A small CTC image transcriber, trained from scratch: normuon at rate 0.008, 45211 training examples.
Rows from block 2 of a small CTC image transcriber, named by matrix and row number. Rows with one number belong to one channel. Each number is 128 + 32 x the weight over its row's rms, rounded and kept within 0 to 255. All counts start at 0.
Before each channel's rows are labels from the 100 images, of 14976, where the channel reaches its highest value: "place" is the part of the image that holds the peak; "strongest on" is what is common among them. Only what is clearly more common there than usual is listed. The data: short English words printed on busy colour backdrops.
# convs1: 3x3 conv (model.blocks.2.convs.1.weight, 32x32x3x3, each kernel summed), inputs 0-31
# convs2: expand pointwise conv (model.blocks.2.convs.2.weight, 128x32x1x1, transposed), outputs 0-127

place: centre
strongest on: the letter a
convs1.24 [132  93 103 125 111 141 101  65 105  33 122  94 146 123 110 112 116 114 148 120 116  46 137 163 118 119 119 162 105 105 127  79]
convs2.24 [116 189 161 161  95 142 117 167  97 171 128 110 176 121 107 130 144 108 147 134  56  91 129  93  86 144 103 130  68 132 114 151  86 107 143 113 133 154 152 125  56  68 125  58  99 120  64 178 203  98  37 135  87 123 126 110 126 106 127 186 132 145 139 132 154 117 167 168 166  98 130 134  66 109 123  64 126 105 145 126 147 146 149 122 165 140 139  98 176 104 139 142 138 188 106 135 137 126 171 113 151 140  86 110 186 156 161  93 136 113 121 114 125  83 143 171 177 155 155 134 171 159 165 106 148 163 108 100]

place: centre; middle left
strongest on: italic; capitals
convs1.4 [143 101 148 113  25 126 149  87 176 155 129  61 151 127 117 119 117 114 118  94 171  83 111 113 131 111 157 182 133 137 133 125]
convs2.4 [ 96 138  61  97  96 104 199 101 138  68 121 115 109 163  61 131 113  89 161 154 104 151  87 153 115 140 140 109  98 106 128 120 138 160 152  96 158  99 137  91 185  71 108 130 180  92 164 143 123 141 131  99 155  69  93 153 108 193 125  88  38 158 152  84  84 114 108  96 187 124 141  90 145  87 184 136 149 148 132 169 164 116  98  96 153 108 152 116 136 118 146 162  87 147 162 146 168 128 167 109 133  73  96 134 129 124 152 142 164 119 108 129 119 102  83  80 137 133  88 111 114  57 119 183 112 123 134 175]

place: middle left
strongest on: the letter w
convs1.8 [137  97 152  50 155  73 121 114 143  59 108 152 113 176 115  90  99 107 121 138  70 125 124 154  81 153 149  95 107 111 133 111]
convs2.8 [ 96 147 100  82  91 189 145 124 108 189 147  86 125  99  86 168  89 155 137  75  96 107  79 100 162 177 132 130  92 117 165 148  79 178 171 198 189  76 142 107 161 168 152 138 109  80 107 181 168 101  81  80 100 157 184 103 147 150  95 115 113 127 149 108  91 137 158 129 124  93 114  64 100 107 128  99  73 139 174  97  83 133 177 148 143 101 150  80 154  72 140 151 129 143 122 154 124 143 155 105 153 108 163 124 105 118 177  99 148 131 121  71 116 101 120 103 144 121 123 127 153  73 151  78 126 145 126 146]

place: middle left
strongest on: the letter c; yellow ink
convs1.23 [ 92  96  69 127 140 102 113 186 123 112  79  67  94 174  79 135 134 109 119  77 131 140 101 135 111  94 142 124  67  95 126 130]
convs2.23 [125 120 174 117 149 161 157 113 146 101 166 161  94 126 164 118 102 168 157 176 137 198 113 125 185 137 162 204 109 141 141 164 135  60 109 143 139 168  55 121 101 112 157 127 103 134 107 117  82 108 121 117  79 168 127 111 160 118 199 144 132 199 156 145 134 166 136 106 125 164  90  89  70 103 114 116 123 119  73 120 135 160 159 105 165 135 140 159  83 188 162 155 153 128  94 184 111 139 124  98 141 156 153 105 175 134  93  67  86  74 149 174 179 117  67 125 122 109 170 116 148 103 145 138 125  90 102 150]

place: centre
strongest on: the letter o; the letter w
convs1.28 [161  98  81 130 128  72  61 133 129 109 116 120  94 173  87  94  83 187 103  98 120 126 129  91  67 121 148 126 101 112 155 122]
convs2.28 [ 91  69 154 136  96 158 151 128 109  90 100  91 134 156 119 167 132 112 105 106 130 127 130 142 111 102  51 181 103 131 125 102 119 185 109 105  97 180  95 106 125  93 142  83 110 150 213 157 110 101 150 146 142 139 128 117  92 190 148 141 102 167 176 110 132  98 144 116 143 206 126 152 102 129 117  66 155 189 116  86 149 144 157  87 191  94 126 127  98 104  98 175 117 131  92  90 124 104 112  60 138 111 146 110 194 112 107  84 153 155 120 129 129 180 157 148 122 172 156 115 143  69  70 162 148  73 148 155]

place: centre
strongest on: the letter r; yellow ink
convs1.21 [ 72 146 122 197 125 178  58  99 178 116 150 158 103 130 138 160 136 112 124 102 141 109  96 133 174  95 133 177 100  97 131 102]
convs2.21 [151  88  99 145 127 126 109 196 132 136  75  84 118 132 182 104 112 101 127 195 113 118 152 109 130 131 170 159 159  97 101 123  90 104 144  77  82 102 141 135 110 133 126 134 179 106 158 119 128  88 104 158 117 121 101 156 147  57 138  90 122 131 163 160 127 123 156  96 122 160  81 177 120 149 180  91 144 152 141 115  88 191 155 141 127 182 139 163  85  96 192 176  72  89  89 149 126 111  87 223 131 145 123 146 124  51 132 124  97  79  79  85 146  85 109  73 112  86 134 137 138 113 146  95 151 142 145 113]

place: middle left; centre
strongest on: the letter h; the letter b; yellow ink
convs1.22 [160  88 118 120  74 113 113  57  87 118 129 112  76 133 103  95 109 101 104 113 173 146 124 171  94 149  89 138  68 170 149 126]
convs2.22 [109 173 130 143 128 146  94  73 138 132  57 113 184  82 136 129 183 140 157 122  82 125 133 103 100 165 137 147 101 159 105 177  87 109  90 109 133 109 178 153 149 106 150 147 141 115 133 188 146 116 105 157 179 108  80 194 145  85 141 116 132 129 176 124 101  93 161  79 201 110  67 147  84 164 109 125 100 158 143 108 134 155 203  64 165 129 135 109 144 133 171 183 139 162 118 182 153 158 159 131 148 110 156 150 144 112 159 139 150 123 107 121 178 101 119 113 156  98 192 133 165 151 155  60 112 155 164  91]

place: middle right; centre
strongest on: capitals; the letter n; yellow ink
convs1.5 [162 194  82  98 112 132 122 112 159 129 140  96  94 171 124 161 102 112 110 109 101 134 110  33 107 134 187 102 157 114 125 129]
convs2.5 [106  73 136 122  67  56  75 145 158 104 115 123 136 168 167 169 115 164 128 124 172 113 140  96 109 124 145 166 120 104 123 117 130 137 172 132 141  92 126  93 135 103 127 136 173 105 131 169 138 126 121 111  90 166 179  90 145  93  99 121 169 159  94  89 161 188  89 178 183 112 137 187 162  71 191 147  98 104 124 153 100 163 119 137  92  75 150  96 170 110 155  94  94 148 134 126 134 103 155  49  99 181 197 134  70 150 128 152 135 129 144 127  90 109 151 125 171 112 119 182  74 186 142 148 128 145 100 152]

place: middle right
strongest on: the letter t; monospaced
convs1.11 [114  77 110  78 181  79 140 118 166 188  70 103 135 106 154 126 113 119 140 135 159  85 104 130 178 108  93 110 156  82 129 110]
convs2.11 [171 106 100 123  91 147 195 121 156 145 187 138 107 175 155  92  60  50 118 118  93 134  98 128 168 134  65 125 134 116 100 148 136 145  88 164 122 114 134 138 168 168 162 138 118 112 143  98  74 134 114 149 130 126 167 103 173  98 125  99  45 156 128 188 119  96  97 135  96 183 184 110 157 132 107 148  67  79 158 164 119 150  59 161 147 143 127 171 135 114 153 145 131 114 100 146 130 129  89 147 116 150 184  94 129  79 165 104 124 108  85 118 127 124 106  56  74 109 117 176  80  80 159 143 152 138 126 125]

place: centre
strongest on: the letter a; white ink; yellow ink
convs1.18 [157  91 167 106 102 116 112 113 103 163 139 109 120  99 192  87 143 142 118 164 140  82  96 176  58 136 104 150  99 123 186 109]
convs2.18 [156  80 147 148 179 182 150 111  98 114 131 109 161 102 135  83 171 190 155 116 146 124 177 103 134 107  72 135 100 173 168 131 138 122 150 102 180 145 117 101 217 159 147 101 163  74  97 109  94 167 113 204 110 139 114 130 130 121  89 109  93 103 113  78 129 183  70 117 127 157 161 103 105  94 125 110 172 141 133 144 144  81 133  94 136 145 141 145 195 143 107 129 153 150  98 160  86 145  90 113 128  87 141 112 154 182 118 141  97 140 167  86 141 131 109 117 172 149 166 128 162 158  59 134 118  78  58  83]

place: centre
strongest on: the letter o; the letter m; the letter u
convs1.14 [160 151 117 122 108 110 116 121  94  80 158  92  83 137  91 109 119 156 143 122 138 212 101 113  61 147  97 136  85 137  78  94]
convs2.14 [ 90 116 123 183 170 104 116 101 141 131  99 119 104 156 112 149 148 142  90 161  54 120  90 115 122 126 139 127 125 136 171 108  97 167 145 176 141 131 141 109 137  41 106  52 151 110  91 133 175 149 102 124 111 111 127 102 113 134 124 104  75 110  80 144 101 137 125  77 119 134 166  70 130 147 131 128 168 113 164 151  79 126 121 176 124  94  83  82 110  82 128 144 116 113 129 170 188 192 118 178 117 115  78 175 148 162 132 127  48 107 139 113 147  89  85 114  92 176 118  61 189 101 107  80 105 181 121 147]

place: centre
strongest on: the letter e
convs1.30 [143 140  99  65 111 133 109  71 121 175 119  84 103 132 103 101 129 115 130 141  96 143 135 192  80 146 180 155 105 196 137 145]
convs2.30 [152 116 160 146 154 123 148 103  97 133 107  27 172 150  87 182 113 113 119 161 107 117 165 159 122  58 159 159 139 105 110  62  57 130 147 139 114 102 144 145 139 140  61 175 135 118 195 166 160 132 161  98 114  86 156 107 123 102 107 136 137 136  77 100 118 174 185 122  99  81  92 150 136 133 100 131 194 137 137  83 130 125 161 103  99 101 126 118 150 137  71  78 148 119 158  72 151 128  63 132 136  63 152 138 172 125 184 136 109 130 116 129 132 163 114 164 118 182 142 165  98 140  96 122 111 145 120  71]

place: middle right
strongest on: the letter t; monospaced; the letter f
convs1.26 [146  69  99 133 123 163 159  80 142  83 175 134 134 115  95 168 153  91 119 177 189 122  77  83 114 132 132 150  84 124 113 151]
convs2.26 [170 123 112 101  46 174 114 129 123 106 119 114 132 138 141 143 105 164 143 106 156 119  92  86 117 108 106 141 165 146 154 161 149 141  54  76 144 187 123 175 150 131 173 126 118 137 159  81 109 152 107 137 128 124 157  76 165 173  94 169 126 178 133  76 139 126 152 137 108 130 120  69 151 125 175 117 157 107  84 110 159 150  98 119 162 102 181  77 133 138 125 100 161 173 102 135 118 106 137 115  91 171 175 120 104 124  62 103 206  92  92 176 158 139 207 146 175 135  89 161  78 128 144 138 154  97 178  84]

place: centre; middle left
strongest on: the letter o; the letter s; yellow ink
convs1.17 [ 97 123  80 143 127 145  68 109 155  49 166 115  91 117  66 162 116 124 106 112 165 142 135 190 119 158 129 130  85 107 103 126]
convs2.17 [ 87  49 138 130 130 173 149  84 157 174 131 133 145 118 119 129 120 112 121 163 129 119 120 116 211 121 118 203 112  93  93 154  89 112 114 162 148 154 134 156 103  47  94 115  89 153 127  97 135  92 113  47 126  73 145 108  90 123 105  85  99 190  86 106 148 131 150  95 146 175 149 131  83 136 102 126 151 192 140  89 175 124 174  90  72  78 156 115 169 139 114 132 134 168 169 117 146 111 131 133 164 125 173 140 135 110 157 145  95 122 123 139 164 190 152 133  61 167 105 143 171 140 146  94 168 130 144 165]